Rows from block 5 of the audio encoder of a small contrastive audio-text model, named by matrix and row number. Rows with one number belong to one channel. Each number is 500 + 40 x the weight over its row's rms, rounded and kept within 0 to 999. All counts start at 0. Numbers have three digits each.
After each channel's rows are labels from the 100 clips, of 14848, where the channel reaches its highest value: "top examples" is what is common among them. Only what is clearly more common there than usual is listed. The data: telephone keypad tones over noise or synthetic speech. In brackets: how many of the 100.
# convs0: first width-5 conv (encoder.blocks.5.convs.0.weight, 192x192x5, each kernel summed), inputs 96-191
# convs1: second width-5 conv (encoder.blocks.5.convs.1.weight, 192x192x5, transposed, each kernel summed), outputs 96-191

convs0.83:507525557522541540466447579390512459525503517500512444554499482509513501507559446491566473581477547497452507424537507491525546472518472456568532570492542464480535510433477543453538503558485518484531481423512488413488418415528522503526528483513599502502435561502456518460554530494516541471
convs1.83:508487499536523502437506448444473561506492461589571535462488551559496559497416494520556547506490522547532502462527516564459488522556558517559527538518513553511533458463485540583467472534481524527493474480495450489500488483477507520481487476481492522540626463527551570590579463495435507496
top examples: key "7" (97); first key: 7 (68); last key: 7 (64); number of keys: 1 (43)

convs0.172:502500558451545474485495452438433447508506540520434539535482518405525497397520502512497544507544560590427518492463523489479485532508498494496532437385506478497512500528499560454507472480513514518505538468386525503492437496482502484540473498505476531495384443523545520514583461548528569507
convs1.172:515500505588447425486621540491490504469460498492567566523510475489515554539549474530582479518473486437342465422455490488530486546520517447545476481562451446563534511547583526500453575483455503455553575513527520504495522464496483483517524531474547519514553497401517496509499532484480548499
top examples: key "7" (62); last key: 7 (44); number of keys: 1 (37); first key: 7 (32)

convs0.29:469456570469579488487431493538438540559546486533459514604433476465494523533547553481522545497465427443503490463451486468475543522470476489515552494452472458454526487538553564488513479539483497439494469529484471492547493436466491484445496522499391470532512543464452553485544571515495499487
convs1.29:513459548525447464416500504497491512516489487504566519473514516474464550471464481581482491474403577438412591537487520461460507434535528477472465507574488486526456448547485545591475505529434484504432508459492481524465506575517477527480496458439511594603588548446505484504505421495521488511
top examples: key "4" (76); first key: 4 (36); last key: 4 (25)

convs0.135:505469492516478415509423483480584438501523522495476502499577459430517506439514518478424525560464529438529519518498554514494422520500431460550485559479544575445508434550553488517465468482446523445459545446443538515466482538466477469431477525547482595539511493460517524451478472487459489489
convs1.135:461516492416504473553477529492422498476491530394501504523440531463564494560523469539505478428472468531649541525522593521530518518530522482489495564567514466522510520455524494514497491500487523543549530517534447440518504543523503522465569560467507472480518514455479538438503487457456487533
top examples: key "5" (100); last key: 5 (63); first key: 5 (59); number of keys: 2 (33)

convs0.76:498548577467538551485510495452502468463516427557585459502503477465436454516482421536494443549469514492573425493495508481529489410509543516473460481557462534467506489434399604487558489539561494505526542532475517424420509530455521479493506465508577559469455486504511501519539513476470484471
convs1.76:550536466503487466537513516517493539486484449486501496523498495543417499497501476495480450581497482502520434520463478555484563491491502509540452439555494540541414448490482575552504513541506541532480560463502497492512502496534513544612498432574468626567535516490544551520466427534417503539
top examples: key "8" (84); last key: 8 (46); first key: 8 (42); number of keys: 1 (31)

convs0.85:488627542504457467517478496534506550470538501484490491498495520479511443575446513480527508496473479541502444514468478528411483516507524489478507492479549531480453513470452559486523427508559459527527469455512542423498486527581498591458532462565536518516398497532448501500503516557523530491
convs1.85:541507491539505555450525495490520576569459465527494459497450508569481492455510481495521493518548492523585475468511471514537486479496511475478515525455472507526510565449411530525497441524478560525514481512560453520444457546523479451588484494480564570506455475614464498516507493497473531476
top examples: key "0" (82); first key: 0 (51); last key: 0 (49); number of keys: 1 (39)

convs0.154:531505483515434477597430488525484480440540549456497496546524486542541490534547525480435505463516471525487575492524528469465484611488524530456508558545534524497471471509526498527520517522483487522511470550500478452507394490564450460416480487438544515437448512494480451478547457403546521507
convs1.154:495511500571517446560529471485509515489468464498506452476491518419543516499509484519490487444507443557475519473521471414536489510478551469491465526565474404473496504471489482495525499435449511519475461472542538475492503477538558452459500526491469481480574509485530502524453536464530512600
top examples: key "5" (100); last key: 5 (77); first key: 5 (68); number of keys: 1 (47)

convs0.47:438525572554495536493469464464443444480470483573506482578607555437475518570434486502556583528534501451447399533501486530444547492518444561450475487477503474481559491526504525543611534470452508514465497425451483448576491529477557516436486460485521526510462493530532487465570471498454476506
convs1.47:542477541471526476466499527444498482450439507504531507489428503453518545584439539475509445524467515482444553476504640513504484535490558499570514527552490450543508526375476485502445495471544501486548496496489504507489535496517472476464542477576498534559550473441462530523539546460471554522
top examples: key "A" (98); first key: A (64); last key: A (54); number of keys: 2 (37)

convs0.96:483593503467493447463470556489417443476491483558506497553535463528469480530511511479496515521477451461473494629457468474478521465497482526490519504555436473450517473613615556547557536460488479510468541525504426458532552480459483491506453515483535480492492457450492566512518474482464491485
convs1.96:502534408545509475409529482431463531533540529490465551515446532492504537507459484487441512474489483481472519544457540528434551477509432454426501481509534436496534474461481581539455434541468496546508473498519487482542497524513487464558476507520395571549463512518604469471536523514589549462
top examples: key "B" (97); first key: B (51); last key: B (46); number of keys: 1 (28)

convs0.157:476459518519509464481468523598509470524519519494546473513536447499596591526584435456557483410546433448452470469433514494500505481476493542452474443477524512439492517446483483453561483432426508524458633569593477515452559497501443474540470537484503526553551472527456478496474467515471433461
convs1.157:435527537465466482502493478525530507487480502435475485468535530535488613460444523471496525452465488511527496496455532488375437447486549507453524532531528493531449489486457490506538537490486526535473436474481485566498509453526480463582466461555552569489548494415505535484445488453505476483
top examples: key "4" (100); first key: 4 (70); last key: 4 (67); number of keys: 1 (45)

convs0.16:481488464489493562509517509521483426505429522518518476546460375453509487562509459480461501461517497533495533595532548565493494472528490462430459485452503542469496434459447517451478547510518574446470531495561461475462559532505459553458512463472485553421508529472509501507512526476484503518
convs1.16:494556509458527458524500474540491491483513534579447484487529531454541477467504462529522495493537514541522478547446534486469471509504526484449521500590486463501488529508533458457500494500466501549473584516486500483464523454526459519474502497553439560511375512536494546530471507508484462560
top examples: key "4" (97); first key: 4 (71); last key: 4 (70); number of keys: 1 (53)

convs0.110:525483525539459468606503540466549522508501545464451516487487453490449475508527525602467473468466516586451576499541500455518528583488460478448473468493496530456494509417457532535518492525433476526517466424465533460520502475456489500453518515481472507471566441474517520478520492492451452494
convs1.110:531458501511465407565497535495468471518506521501546507490468510449527464487486566452500435513533532528480513497451510410581469456474576490442461484507524503443465521471405503474491481482458569504513513532473452564494464543476492493419516496447484513512558510517420532508474498505483530474
top examples: key "5" (92); last key: 5 (69); first key: 5 (65); number of keys: 1 (49)

convs0.38:566440501482468512608562517456537599518404493490473536482481493531580477455466439522488539542513484473540471504471553509558446520514473485418499523495483489499453494538596499525472463495473544523581580524493407471504513505517534515580559528454576450450451506511476502462522541500578472527
convs1.38:453516422489454581470538497531456475511454503556471560507500455517474493451493505465494486528476488450448418462494497467477522429525469561522466504572511422483519523493493495459476487527495502517493458516453527470439430502459484537426461498479431498567529512544530419464472538523550418541
top examples: key "8" (98); first key: 8 (75); last key: 8 (74); number of keys: 1 (59)

convs0.32:467500480576496482469475580477547509559498421559529545505464535528532504516575520501469498564477572511451451492485455487504571495460521555549495451492507549486510454497429511457542498476437523499552508432394497513458518484475503492435470472533535575571421578535522423540575533496482523516
convs1.32:486485540536550530435509508519507597503416545493496521500460479628485563483523488499551493507541538564519565519512523559479491493514525556556551495512590488491549551481446497523473494516500540528492435513537558477520464481500459483483506537534480507496659411418524501508534465499503499455
top examples: key "3" (92); first key: 3 (84); last key: 3 (75); number of keys: 1 (72)

convs0.35:538474462520465531548450441483529481488450534480512574523492394586446484502485513526469543514475498513566531517523449539512486525528553432491518516534503457423484489568563499511501543525483520470482426541534477521546456545537495504424433546530559557480477533540497462502525492458573516520
convs1.35:466486531537488508497543491512469473558487562454487471462515477434549505510485455476535435507495462474443497526522497518456498487522559538520512517564514485529555485444503485526501438475439551495514526489505530499524447519526493516567510489381504464464563452499545551530459499505556487534
top examples: key "B" (85); last key: B (73); number of keys: 1 (65); first key: B (62)

convs0.122:478533421523500462511473493523478475493545502498533548534443512525471500478615489530470507474515510452402499489486516498459522492425422475553501529537469600495572450427456611561451490486544452513459503524548459473460416572485435506440472500509541452492526499488501597503497520582537482490
convs1.122:532465558471538437482525524517495448504565446542465469564458581500479461471481489519483457433468471579504545557548486499546463476532557420590462432488511541538457497474468575514465519478427544509458475456532502477464515555494467516495454478492443531466443548478504446491468533522548513522
top examples: key "1" (97); first key: 1 (47); last key: 1 (46)

convs0.9:546353509525496484471515513447510509507506455446466469455546532484546481492504566462510555540544518423495559508512530491481505461518425492552564419485508499498515404503476528450539498497460512456536516452455515528471540530469516479533469566529474432509422554516442502502482513438511487444
convs1.9:485364465482528495499429451483480491454461464485463505497475490448494576519547461489604444489523490383490569504499515567413521536524499493520492484497514534492533515440538510432492545498482515508506493499438481455478447481504484559479501494449516422515576484536432469534545513423471474509
top examples: key "A" (82); first key: A (57); last key: A (50); number of keys: 1 (46)

convs0.67:472523501472509394472600498539445492471498545517434498553439519455466463464449562443544428390520470482468483499477460553497494467478487531468528521498492486445529511524548512516501517453540475467497519550509516497532562498497551503506534521514487557554494547517457488427508470490528517496
convs1.67:502519497498497489483487524482486483547487480499450461520522497580532572489498563471537505555491545484508515495500424548554543499511434473441527517471456532461462486413434484564499471473479524468467479496527513461462524492483477544521492608516520505458511550588482522428509482515527444490
top examples: key "C" (90); first key: C (68); last key: C (66); number of keys: 1 (60)

convs0.179:496437566462497454503563560470514530510537504522477481607502518514499553497556499500563522509537486485475522520521522534459524548519507454559502418508483440512481440519454492472473557520441512517530477522553515452446467535493490503529459557471461504490491522433460512581481523445518534494
convs1.179:536498515578536485483525461409489473511526505487545470497539521465475525532516535470471516557436488395448522518385533522425504527516523515495532534528524500480478499507534501537472461465517468444558567508493477504488446396459559427487487496486449518499563483432533553484566445497573548458
top examples: key "1" (74); number of keys: 1 (62); first key: 1 (58); last key: 1 (56)

convs0.136:523486451494481521458483474568515481449457484478455600483434519492582571466480505451445492523490472528510577497495438474476495470493463504571454506472491484472497537543609493502493446568526486510466464555461503534511501512469487484505517459478503490517447563523465505401513503563576495463
convs1.136:448505488527465436517460512500506554505496566449490435491449531524445456485489536492483456476465467472479496516474353480503437532521478552467479540449520513427591428535421522498490469512459588490514488557507538424472495490554513484509489581458480487552486554521514477524473471526526476524
top examples: key "B" (98); last key: B (75); first key: B (60); number of keys: 1 (45)

convs0.54:504428540475488512431541499580544501511491461541542453550501430480461491489481545492576499487484556453493525463470487496457517441471546510450447522531520556458517453566556516435507508437528506528452440489479514548496475518515498480536430472508531563543519523499483547518457478539472542486
convs1.54:533506484478546462428483544510448555509528510497414521474528494473537552501499444574459578509517561476488520518497506516463483599490496452522503488466563461517455491450489418554516476524411503500515459458574521534486490540490523551543544544523590517376545469523503507452478540517485515516
top examples: key "D" (89); last key: D (65); first key: D (62); number of keys: 1 (51)

convs0.125:475565413512513474518436477525453501484545487548441473485461497581468522543473502499521429463475490500552483451533528470541515463532476560508537487462479480532577546519579640518533467529498517534537447482497492479517507510477489463464488487562484366532532546431493461483428448524463468510
convs1.125:486484538531547449465466486521463447559477470497486536490469495521537447485566466531491439460563462605454430550507527495503507493511537519532517481511472490518469450440502571493502532513487549463469533448463524449507534508390534460507536476448432525553454503489554432480523460475468477490
top examples: key "3" (87); last key: 3 (61); first key: 3 (55); number of keys: 1 (44)

convs0.162:513470482554491540533546447513522503480539496557554487496602513394530505531435458515502584546502502445515449482499499519461489551456448464530487533541479476524586450526472568451544507458533542483508531484459536561591540498531457585520582473534489523423584462449528510534520493500553469470
convs1.162:499474497490448519546531442447441509497467511491531588501510488409548531529418458502482497520528457492464502498508608550541454468452487539502530501525484485487497534544498568599500485532491478550503536466497457475454531480470511496479463497472480468568601395630519512491544534501418482473
top examples: key "A" (91); last key: A (66); first key: A (65); number of keys: 1 (47)

convs0.129:484511473491485448520521493446464453510536566488532488505486552421452469542454481481484483551450471559480500560481526455562503488456496517512450515605496476449514516516490529491514440531524553559502540428479502533560502488526525561539522510476531493501478425517405474553493486498519534483
convs1.129:464472461495535537507501482517512525526478509524549519529506501480445507527423464533546505461532548498581477463547535499573490532468528556450472456425487494438468458512511537517489456529458534503421466508454432456573533543524542486465540491500467474505508507572496505510611467529496460474
top examples: key "D" (72); first key: D (51); last key: D (50); number of keys: 1 (48)

convs0.72:549506521421462462483561482596491488546457531524534442521540518452496525572489515495532471441502509523433506557514455474464457500448523495447475503491535584487524510446493491504461534483494527530479538562576539499505499495486486523575521510508571484475533411477494529528462542515468506524
convs1.72:541497584415534521525474501437536499508434478370477512481572409504501580564504477488545501450482489528530446518507536504463508518518529490427494489463502431479504514469481489473558495517487514508482452530455465483507480504547493513518524427519505519547522463436457487497407476486451511518
top examples: key "4" (88); last key: 4 (62); first key: 4 (61); number of keys: 1 (48)

convs0.93:478516462486530531468481460436448530486458478488518554510534472477440451457472455462500438528461514502497443457403438505506454511583528487502479485465468518503464506531519571554497516519548535498519480458477519565566474478483531593508476379506474439471404491496470470549485442485478452530
convs1.93:541493469441510529542483556556520486523518494486502490447452510504510469512458535466512457537496463532670523484519487500448489497510535568485511516462528548534506476469529528489540524531574499423468562506525478503485502517520524503509467474447512491510499430635537527472491506589442524505
top examples: key "0" (60); number of keys: 1 (46); last key: 0 (41); first key: 0 (37)

convs0.141:508436460518465574518476432523561491481514435467484453556483581533387516511462507496471471431489470414605499488479478545486501525510444474462537436521585555600554531476461586519442504470561474484541549475473499505505474587464502511495521435521553456496474544501538555473580462509445503481
convs1.141:543514551508578538557488530506471532473468429454479517538482478560469534540458484487486514605490411424499514553557445433465557455508538457616477471542443531488488479495467565530516469505524478495521492483519497479438500490451540459468486493419459474517533476544479436534481497463437485569
top examples: key "8" (75); last key: 8 (51); first key: 8 (40); number of keys: 1 (39)

convs0.37:437540490476520488427527543548524521576556524492507462437427469503473536467480598496487481434466556483431471573615458530578515443524494443500476520456554492460493554491505507481535501501523544484507561476515519512582544471442527542527498540499467473512451515485489455455467514539447481532
convs1.37:592513496490521461460492504441493494516511492503439450543556459566507444530482504503543453514461530510498550478419415501543564457529518532436546506520501491525594471466516482570443567542469510475461455486534446559437529518491531466443557538550530550487441474519506521484453503492515489479
top examples: key "B" (100); last key: B (45); first key: B (42)

convs0.139:495557502475486441545485474527513609482511519475476528457470440447541478505513528441491439575562475499645495499459479444442500534514521517465512569456494551522490447467472568536533468468521475513486521460519473500429530484483513548464542490530510438469472472421451470521434477479441476427
convs1.139:522547464517504611574479479534515593503514556542436472392484527590461455508490527452472485507523511556550495525411526479446464614529484468505496478513478492434518512505515560514475494523482499463488510480513522484510493459569469479511488454496564563475470532605520536473422484520464517513
top examples: key "5" (68); last key: 5 (46); number of keys: 2 (36); first key: 5 (35)

convs0.160:568550563519529504467544530498547537538520493550488503505447543548411539478513596444511449449510503655528449470555495445579429469481500525508448454548514522483514508480491534479524527512481494507505484429472521511524458499496521486492455534514522496503528545529492485465417500472494518538
convs1.160:443431465560483479447490487461498491514494562491552485454497482595555470474493515520527466472466516523493445524485460460573552491526509531569532549482490461471504516554477495522501495485460544479507452507527589571502490440462542506493530551467553455552578449577452477518476479568485433460
top examples: key "#" (77); number of keys: 1 (67); last key: # (66); first key: # (61)

convs0.87:518540470488517443467521548504450502455512435439546534485451521439498464589544501484505509508529497508508476513514480496462500470449604543532468500500478501504504499488516566565486526561451535485523418433510513468538497528521551495561488472450507431505591490533483468477468580541414494457
convs1.87:501523508493507467446517440461492512522461498471514504497499519441488494547494495522470488478489497550458522521522440623524514416488536559518539449492507528453484506540492564523471484523502516481478533461512462531495470449462554474555510463511461647567513492559524582495455471484493483483
top examples: key "6" (100); last key: 6 (71); first key: 6 (69); number of keys: 1 (47)

convs0.97:445418469519494446476443489539522436490501491476583556543479543505483622439462509446502458512485562530497463487485465472428514514479470423507414530508442549448433437529569566458434480504470538542451463427550505509528533485507475552516457456511470454479478466502478505496521460431460485521
convs1.97:481514536464474509483472499517484483491588467502499579565523596528547474483565485464447513503487547551595519540552587495521444477487551577525472474515477527540442483519566546404593431490501528514517472486429610483451478561467512555529513506454485488512495502445483525449456469468474554492
top examples: key "A" (79); last key: A (38); first key: A (34); number of keys: 1 (30)

convs0.59:536527526502485431493561497500457461488484477550476445531508473526480542565539532515555498475527523509424463505471527455557503489504552482549520480526514478501537498505559518468502479443512502520479568540488514574476466497520478548476454527453515501426474446494512508501427508523532468489
convs1.59:491438559487507493510542500458517430477499415519535596491504474476440531478464478536533531433471463548528512531575532456611527423498497520436457512485510468477471420534489462561532506546487494474501516463490514585571502482470529512506592494435460514485549517439442465570485506490450486490
top examples: key "4" (87); first key: 4 (55); last key: 4 (51); number of keys: 1 (38)

convs0.42:466455512507453455499527498464496530499517522475517461535456499489481492516477556470482470476485454465487521424507454517450452568450484525461461485448502483535528460471353596500467467524431558461473457503505492487489490509486495540459494472502479537497532492476480574562539510432448498508
convs1.42:411512554505521545468474449494506547498499534421443537586505576496460465523449484544412492564491541516506429561467523487434513451501491554534483486516505471480466520475484569506477497405486519523456420457542568492455446565526424493510434538476534456493539534474519471506512521531480505502
top examples: key "0" (99); last key: 0 (66); first key: 0 (63); number of keys: 2 (40)

convs0.169:484475528538583510478464487490460483508457474537533496513547461490461484521511379568578566500524512486497443467492453492517435467599533456512508529511563504528498473472506560499540492559523481583534540557534463446447521486445492474500517495517477545457468464524472455578434485483460495509
convs1.169:513513531445420528510525541507561440491532438561532455473540544538429482468525476519523513446505506500507595543575589518459465530454461489528539429470540475559536431457496554510540527485490562456520486476502530498494535449520461493552606525518384532513542480462502543509512497481499489481
top examples: key "D" (100); last key: D (60); first key: D (55); number of keys: 2 (34)

convs0.147:463508413468485488514516456507541533461548448492509550519509538527579471489512456451476477510558579494635449547468472516455453449497474479461569485487586522504511472495478538467573498486551477457494461522488489456513560468493541532508506431532464475490449544521461428460529486534492526500
convs1.147:543454410457455473446525546586534522480509482486493560481535564583537497448533543461442492507472477519434490473452478488482457479457517485464470568519445530512501476458555546530495511523558509566563557504491560537493511494524527488515508517536524552491584529530497499532425479454502505515
top examples: key "C" (100); last key: C (51); first key: C (48); number of keys: 3 (31)

convs0.88:448459511513529545560455529435447519482517481590454527533581475462519563419475472470445497550507442576423522474548526515583561512365501521509479500503425507471457422482467529418500524487469493443506436469474545474490540529549549536480537498527487627455527478548436479518438473485455517505
convs1.88:539545569503535434493565484525599531545473545440477490476494460543459467461533523542517554557479507516583530502500532617444563529477510456463494434540540541501565564501543514511512495483471555462474529456515517502452497510487462432450440481562587469473560473519473455513526491475468505462
top examples: key "0" (59); number of keys: 1 (55); first key: 0 (39); last key: 0 (37)

convs0.100:480486466475500438460492526457488517451433442464526519515415486433466525502468490514513498542514489497521433497488472558444453526503569552453545483480459499452433450575614518515503494530543485476486440535531477437593485511490473485575471542475472470491513450477577438450481459510504479493
convs1.100:492475480448508460448552534513451491593531550486480564461502527449519465506475497477497468470528531477427553537474452553452495465540487489529444462470528496534538486491496534528453473479498516465587449464468463498480526476489455488567502576555506526589497497516500558461522529422476509521
top examples: key "6" (100); last key: 6 (61); first key: 6 (58); mains hum (39)

convs0.144:538483499468536455508506476542539546527461529537567497540577497571523473523495474527460499510512532560578537540492529472533511494636453481585558497529529532495558540558453522502498583464430472496558477509586474459447503449517513407497504509500491541536496490497488472505504499480522552548
convs1.144:521501544527498476506461524514494515514539512503431499431450447457460499516513532407499415502482496466492448432526521507506495512444552451520559438533495527537530495432517483498468435469454588529406461467518583482487496519553502524494407492469498473473575466575477492482594486517494607539
top examples: number of keys: 1 (90)

convs0.148:517369449524464454467427437548480515518521499405577597510415483516522522399501501507432423557483466535526560534536440477493508500474488509444536532491533433493441473545521508564477588564520510489570497567523489516486470465505520483477472547497490483430485519495517524513495599460529473456
convs1.148:507416467568512513488455475501518518483509496520441473499481495410529457491529444461493510522479478483489486454484443447491435593552531513451484511514469491484567575540558556402484474481487482469452508498459494432530479558564497527486495485462527530494523571487499518507507470476512515493
top examples: key "B" (100); last key: B (67); first key: B (61); number of keys: 1 (36)

convs0.182:470556493474504464443473544527537461467554499503455526435512576513432461525549484561455483492524509510506447556501425464486510494518501550508464492523501577470509431460440502433504488562567430492599398480468526532517538497478536545498532415537450471449467458508525544461505499555455503480
convs1.182:531508487575503486506447512477494512550525497477454508397427479595525475475497468503476459415520498515545487464497462502538517527532500474504527536490440488523493487481461532571480498534474511507522485436448536525503416520453508472539505477531450548496544454522526530475431530517449506449
top examples: key "6" (97); first key: 6 (40); last key: 6 (38)

convs0.142:449555468509488531493555495534509565493505470438506511476535519521465525529525505526561580488535454529494482506512493451444506490461465422526477531496511484469527460515627607520538501508499469516436486427474524505538493566511457462513458524510503490516428487582561480616472534501523500569
convs1.142:518500469511424494490490525475505505549511517534518572527514505492527448487491485539486549524442559547499506478591543513511557526497514504494505521409492521531477518454491553497631492583434536512474438512550488475533512481512511529494530584477559498382554538530459523552452531536527457502
top examples: key "D" (93); first key: D (61); last key: D (58); number of keys: 2 (39)

convs0.130:491506525524546559455524530421466480516495428439438518523450491599501502543550504525604460543518470549484509471480471518548510474493512550548517501479499546505477515500446511524505489495431510504553464483484499473490519482447476530514489510472420453554569462519525527524579507453484529518
convs1.130:529454509561534453443457516473510533450502534611608450431610518556476494518490564469507559541501511501482573423527590577558468529512563509509556519511448496467516509515502484502452504520510522508517415459477518520520444465474448495507563512504570477499490502491453483500518474489512551550
top examples: key "7" (97); last key: 7 (69); first key: 7 (68); number of keys: 1 (47)

convs0.132:527554552476478494498489534487481425509437521453408502495470399441532496533462468458557510470453485537457492476538494416636490466533500540492492460477531471460483475496421522538486500499515519491502537471516534412492515504499500567477536461464533494510533487506562520502464526472490532551
convs1.132:477403475499468555497557510440493505530516508479528488491499531492456481483428565430492513610504539541556394509424474565556507576470554490513474529504482485481533467554571495558441470442504504555458507513474444541556467550468528564470523475485558465540555491502438518504542474538490458477
top examples: key "#" (100); first key: # (71); last key: # (66); number of keys: 1 (41)

convs0.15:488500474549407529514468491487485461505487449423526508561493622491490588560440496558561496536521475449417535396494460492453439524465504535427475522464519497535488473477464496471493508513532540511502529480491510436457447515460472514441490477477478508480468566440492480483520507471485503518
convs1.15:503577528557499527464534544478497480516553532437553519477534483519444530501490476469543509608552468493511448490498498464532535581503517491592482547499422411503570525476519534513527517540509447455514460482513514537493500489437498414498493486508505505561540489429466486585516492476508568503
top examples: key "7" (91); last key: 7 (50); first key: 7 (44); number of keys: 2 (31)

convs0.155:524522413482525492426412505535537533541476519500441461442449434589521527463524450541502546506535561481486564564493472429496473561521460481489529492492559512465589466536505570488452475555494524470507409529523521510563448456494505452470519501476490489510518463454515529466495547504601527487
convs1.155:517494453544459437501477470508415512472534506495553553540532475447450424473475503474462460441456504507511455482528504457531493422487431461461450481506485437523470535508461576562473482490464493465510474529487482502497459527584535585499509518536416432534539505566524457501503499504509485483
top examples: key "B" (100); last key: B (74); first key: B (67); number of keys: 1 (45)

convs0.95:475430450489451446500439465507534486511465489488539523481419502493462483458490503507444415514550511509476511525530425516446479499449552554482524525529568487468547456534534545565519505538465500466524449546545526482511450520512512480535492470423531507450450543505480514505482527426502446430
convs1.95:474484506559552495454457517510501512479482525416439497570496546459521457503563468481488528544457441455504555496468516520391505541467538470456429490488482477479496506576509574513532503446508507552542419517506486507456489490517475488514493508488567518444523499516563503538525577476551468540
top examples: key "0" (86); last key: 0 (58); first key: 0 (58); number of keys: 1 (48)

convs0.111:489426501489511534599467449485521528473519489481484493552527431531566524498460488479442482531495499466370452442495552520557526474468566557521481520523504468517527553494486492512499479492441520502539491463460518475516492445493530446522428508523559428423502525548517472464507458469523492444
convs1.111:514555453496469508577504445578484528472550498456543459464491493532552444511472511459479538519469461488445566492542472495519494470510482526429504562510469465531530469452516528551497447474598542492497450545466420489508504494474520452513492519472529560494609517517530517569435568448448496421
top examples: key "8" (99); last key: 8 (78); first key: 8 (75); number of keys: 1 (56)

convs0.127:479392594485486493460581459475549527495446463485475524552517431478566503505462512477502526553468482416524480474439557461482491468483445466528490486574485541540511469569556546452544509475470584501555499557445503514554531456478513482558551458497538487520422487485498481498537449451503485466
convs1.127:493468507505522526545532504533490518511491502457501569518517482482524531538530508523599528533490488391564454473518461550492492478484534517520485571490461467438502494527559563465546501545496484508456533487525513483431516480548524561506476515466501496520629528465452486521545483535486526490
top examples: key "4" (98); first key: 4 (61); last key: 4 (53); number of keys: 1 (36)

convs0.53:503520499527491467496533471474421486534554561473524511515463485569475557514588529484549459391542471518370507564548537516468562515456478466462482473498497524446485494507496591506498496468464516546391640517469447539490470504495529563557467460438505450494485521488495517474439483490495506509
convs1.53:480435540472488469447538478521425504511531509496513512527519523538560469525458488464518474399442511574457476504512473493455415461500510579474499500530460544436476514552498553503456503471511502488488495469532557520473520574462502491493498548556531579528522608463523510493516495512523471543
top examples: key "4" (94); first key: 4 (64); last key: 4 (59); number of keys: 1 (41)

convs0.99:467452438500532470503563491450506495469494563475472551430507473578502474492464526562512518495405457452535538512477508462533503505439528585455574514501519450453550506493550547501489468527484548538484490495589572510499450503518508556454540425523540517597424537473512515566505464507489527496
convs1.99:487507530524463510507565401477478454515479506532526544460460444568493488521516480524517439516522467494529480502599496495433474449470493547559445444460528527476451466517524506557519471529520462482474559461509474574500500430519531549471558576508465460439629441518521458511492503521533481503
top examples: key "D" (100); last key: D (70); first key: D (68); number of keys: 1 (44)

convs0.177:568484477562533484575487485527493524465500523523463482440431491534468477480450576545506479472477525479496437432501503504440449511548492572491525576508537479507500472487467507453490518466496506474523565421511521459478538570571509519518500582519603551468438579552568530554504451489417469488
convs1.177:497474497467518570481483522578479633541429491466446512516520489561537495531487487472474479528526546462516558482508494521506572495493412492451564546503524498465459514486465450573494430477516514556502490558504515566494489458425458522529429493548468479456542448527501455502473501511517567516
top examples: key "8" (98); last key: 8 (75); first key: 8 (69); number of keys: 1 (51)

convs0.181:551536509479476456416464614567459514481503540570468482555546515559480501532371526530555532504542483498560485481431492516494540431447529522554557469562510452551549511491486553538508482527478428465517595552545506511421529544518475543500439523550479451429526503465467502476512489540502566527
convs1.181:485477527516561491504513444503500466588499496575547443523499474490504509496549505485482437510453517517500492511517556532493439505518463464512488514465476600459533539462472503576519513454510459479479485473526456476471526520535519389531531520510408515578488451566605445525501504515490542482
top examples: number of keys: 1 (66); last key: 4 (41); first key: 4 (40); last key: 7 (30)

convs0.45:403481437524483492503526515523490467553527475471435512539422522478481446436550538518508512536549467571471483492481436566499514539514531548429530414481524465522512468491489529459505512425563491457551489513538522513558472512519526530498485524456467483460518467515493494474509447473614470441
convs1.45:553571469545505483516523504540453539454471541517479545495519483496571481465438543459484443467482552487488463450492508457607450525535441492537484514546513454478516514476521528493482444455521475542539478551503457493507407481460537536421519507493506469542516575509485531468436469500490539495
top examples: key "#" (64); number of keys: 1 (54); last key: # (50); first key: # (47)

convs0.34:467462494486538526465485500473506413480485520464477540504466438529535500474411521452485473523481494478417571580465534515462530481484453505479513476564511499522517464567599542517472479532458550491508456538463493518545478530434457510468433466462465488507461458416481479576536553444529526488
convs1.34:508476429509439473422427483479481584545478578572482494490524477462476457500472432551458524502472509487463495524509496513492462464507506509475490488497509459478563471531497543525500539545456564545464462522485507498469560507539520509473493505511430461485524500509523485484527475547531463552
top examples: key "B" (99); last key: B (82); first key: B (73); number of keys: 1 (59)

convs0.146:507539450482433564594445479458539528440471442461526481448505515531396462465460470478446504559508449478491429481517493561502503405454585515468494500465491487525510465505475487541530486525578518515554537520500455468502504478432507512524443556501529439489591421528457519477495500499459498514
convs1.146:540505546490540513451499502539467459495512533501591481500471492452507473555446436492484555501495444478466494463469491459516489438509497513491475456539459499480471486546499499531473544509571473475482437479402526443477470527445454493533532503478477616484534571521555523478448472516501412512
top examples: key "8" (100); last key: 8 (73); first key: 8 (71); number of keys: 1 (52)

convs0.185:551533485471477412532495488499490506490428484539467369524496468436491472574486454577492473540549490452533486407514513444557467473553480467504462500421532566457509536492485472518467452504473441516506471470498479504422538563525523453477582539528494562477451503511504609471415534578561470518
convs1.185:454506465431527544480519455502503491597531484416434447571553477479454508521544440536437527574439448450547537555463517480504460510557507533457463504544473447581610491519480539457549489578461580477546517559525528462505528436500406511500547510531507471458457489480513452554510497499575537571
top examples: key "D" (95); last key: D (47); first key: D (42)

convs0.120:459469575499545486512475538497428435526519503483466481569458584541521563553460545532529490564494578504498539490485473520509504542534589523526579489514492499456562474501459448537533446525470512492555474474524523499487428467501480441499505505521421489533429514496519484498548477492468564550
convs1.120:536488518602505510423511528441561587465454468600536461493544445540470486488504529453505544530478449457481533516529542532489504584528491474421564499445480417450476563493437466495490516527491490525478473525493513528469540477521570485534553520521435489492545562407548468520552538469487539496
top examples: key "7" (91); last key: 7 (74); first key: 7 (66); number of keys: 1 (51)